From a checkpoint of a small image denoising autoencoder.
Model: 8.96M parameters, 64-pixel images, encoder arch pvt, encoder norm layernorm, encoder activation squared_relu, encoder moe top_k, encoder num experts 32, encoder depths [7, 7].
Training: 6100 steps, batches of 64.
Rows from block 8 of the encoder of a small image denoising autoencoder, named by matrix and row number. Rows with one number belong to one neuron. Each number is 128 + 24 x the weight over its row's rms, rounded and kept within 0 to 255. All counts start at 0.
After each neuron's rows are labels from the 100 images, of 14976, where the neuron reaches its highest value: "peak on" is the class under the peak. Only what is clearly more common there than usual is listed. The data: renderings of 100 made-up gadgets, each built of a few solids, in any pose.
# fc1: MLP up (encoder.blocks.8.mlp.fc1.weight, 384x96), inputs 48-95
# fc2: MLP down (encoder.blocks.8.mlp.fc2.weight, 96x384, transposed), outputs 48-95

fc1.199 [113 107 170 169 138 135 106 116 137 128 165 152 105 113 138 129 131 134 160 155 134 136 173 181  86 121 143  74 105 136 122  99  87 116 102 126 148 144 155 117 105 137 133 121 170 145 111 110]
fc2.199 [135 113 126 113 102 136 118 110  80 126 113 135 139 162 130 147  85 169 164 102 141 138 152 123 125 117 132 143 192  80 101 124 102 138 119 143 148 133 105 106 179 161 144 107 160  83 107 115]
peak on: second colour; main colour

fc1.12 [142 123 140  97  96 146 142  88 127 107 104 119 110  95 134 134 156 168  90 137 123  97 141 170 149 130 135 137  98 120 114 168 151 174 129 132 131 135 132 132 107 124 134 102 118 196 124 119]
fc2.12 [142 138 110 172 116 140 154 124 123 104  90 107 125  90 119 137 150 159 162 112 102 113 161 144 130 125 114 173 107 129 151 165 153 146 156 147 153 121 129 122 131 116 106 117 137 213 135 169]
peak on: main colour

fc1.28 [112 116  85  99 131 139 122 119 138 153 134  99 111 130  93 103 118 155 136 136 130 118 152 141 161 111 141 128 137 134 112 154 138 117 157 141 124 168 133 139 125 148 114 159  79 135  86 128]
fc2.28 [ 75 125  76 151 104 137 131 164 146 181 179  96  91  96 161 107 149 133 164 124 125 113 154 113 115 148 153 134 145 118 134 107 104 127 125 140 143 137 155 142 101 174 139 155  78 141  89 126]
peak on: main colour

fc1.216 [147 106 111 114 124 135 128 149 154 124 157 158 126 147  92 150 149 112 133 135 149 126 124 153  94 171 124 152 105 126 132 117 120  86  84  91 161 169 162 161 150 143 133 129 145  85 104 172]
fc2.216 [ 80  96  91 120 152 165 143 119 136 167 150 132 135 122 111 114 111 128 129 142 113 120 154  99  95 127 129 115  66 167 168 158 151 135 145 146  91 125  85 126  99 134 114 110 124 130 139 167]
peak on: main colour

fc1.329 [116 112 114 116 132 122 134 139 125 127 155 170 134 137 132 157 103  98 151  94 180  91 152  92 178 112 118 113 106  93 114 131 141 191 128 129  91  94 132 153 122 110 127 139 102 144  86 115]
fc2.329 [ 62 151 120 137 131 120 154 137 126 102 153 140 103 113 132 114 110 131 129 115 155 129 129 110 150 147 131 126 139 116  97 163 139 118  88 164 142 152  57  93  88 158  96 143 111 163 121 140]
peak on: main colour; second colour

fc1.9 [127 101 139 137 133 177 103 120 178 176 140  88 112 124 151 166 143 153  94 119 111 105 148 129 104 126  81 125 108 140 126 122 105 139 127  92 175 112 125  96 111 155 132  88 112 115 115 139]
fc2.9 [113 119  94 158 156 154 109 130 139 149 122 114 118 108 158 154 142 150 144 140 105 117  97 103 113 153 160 106 116 136 172 111 137 147 136 116 143 104 143 105  96 121 114 126 117 126 142 172]
peak on: main colour

fc1.157 [109 149  88 135 125  75 147 132 139 136  68 134 151 117  92 127 176 116 109 117 127 159 124 150 106 109 127  84 115 131 174 107  76 141 155 116 128 165 160 135  87 162 163 116 124 137  89 135]
fc2.157 [129 130  95 151 132 107 135 131 102 122  59 122 164 120 130 149 112 128 146 150 112 160 134 160 150 119 149 112 130 148 185 146  87 143 118 122 169 129 105 149 132 150 114 109 111 153 128 109]
peak on: main colour; second colour

fc1.247 [137 119 162 135 151 112  76 145 125 130 142 118 106 132 101 113 112 154 133  96  70 120 176 108 114 115  96 122 144 152 111 112 153 108  98 134 122 137 147 155 113  77 129  81 130 108 139 132]
fc2.247 [ 88 132  82 173  96 133 182 120 132 114 121 166  98 122 105 143 120 135 154 134 126 154 122 126 118 151 142 106 145 172 156 140 140 136 119 125 131 135 169 107 161 122 114 168 142 175 135 127]
peak on: second colour; main colour

fc1.293 [155 116 150 142 157 139 123 156 136 143 120 136 148  84 117 137 141 143  73 148  84 123 111  99 145 123  99 133 150 133 116 138 146 119 136 131 131 148 110 163 132  63 121 122 133 139 108 136]
fc2.293 [166 120 152 125 122 127 138 149 134 141 122 125 138  94 120 146 127 116  84 157  91 147  69  88 139 120  81 139 157 141 134 136 137 141 117 153 147 124  96 150  79  97 132 114 128 109 114 166]
peak on: main colour; second colour

fc1.121 [132 121 100 149 133 164 127 134 173 104 133 106 148 112  88 140 177 118 151 102 168 101 118  99 118 125 111 159 143 118 115 120 143 119 130 117 158 128  93 133 172  56 117 150 136  99 151 160]
fc2.121 [152 116 154 127 139 155 147 171 160 112  99 118 120 124 142  99 115 112 113  91 102 126 105 124 144 167  87 121 122 120 108 116 172 150  87 101 130 175  75 119 147 132 154 127 124  93 130  77]
peak on: main colour; second colour

fc1.250 [146 114 113 116 138 131 143 162 180 169 164 138 130 109 145 153 131 135 136  98 129 148 136 138 113  91 118 141 105 157 143 127 136 140 102  95 123 178 129 133  74 150 135 135 105 163 132 133]
fc2.250 [133 126  93 109 145 147 121 143 126 157 102 133 118 138 134 150 131 135 167 136 101 158 100 161 147 126 157 141 128 143 119 112 108 132 141 121 124 128 107 143 101 115 124 123 140 205 138 118]
peak on: main colour

fc1.322 [147 158  99 120 113 162 130 144 100 125 160  84 101 202 117 139 119 132 155 134 153 124 117 124 107 135 179 184 159 118 127 111 136 157 131 126 121 142  91 137 106 104 143 135 121 135 138 123]
fc2.322 [ 69 131 151 137 129  85 137 133  93 118  87 165 164 118 134 146 118 174 116 175 118 130 102 135 121 109 143  83 153 126 133 140 136 109 125 141 121 129 108 116  92 107 137 144 119 162 186 106]
peak on: main colour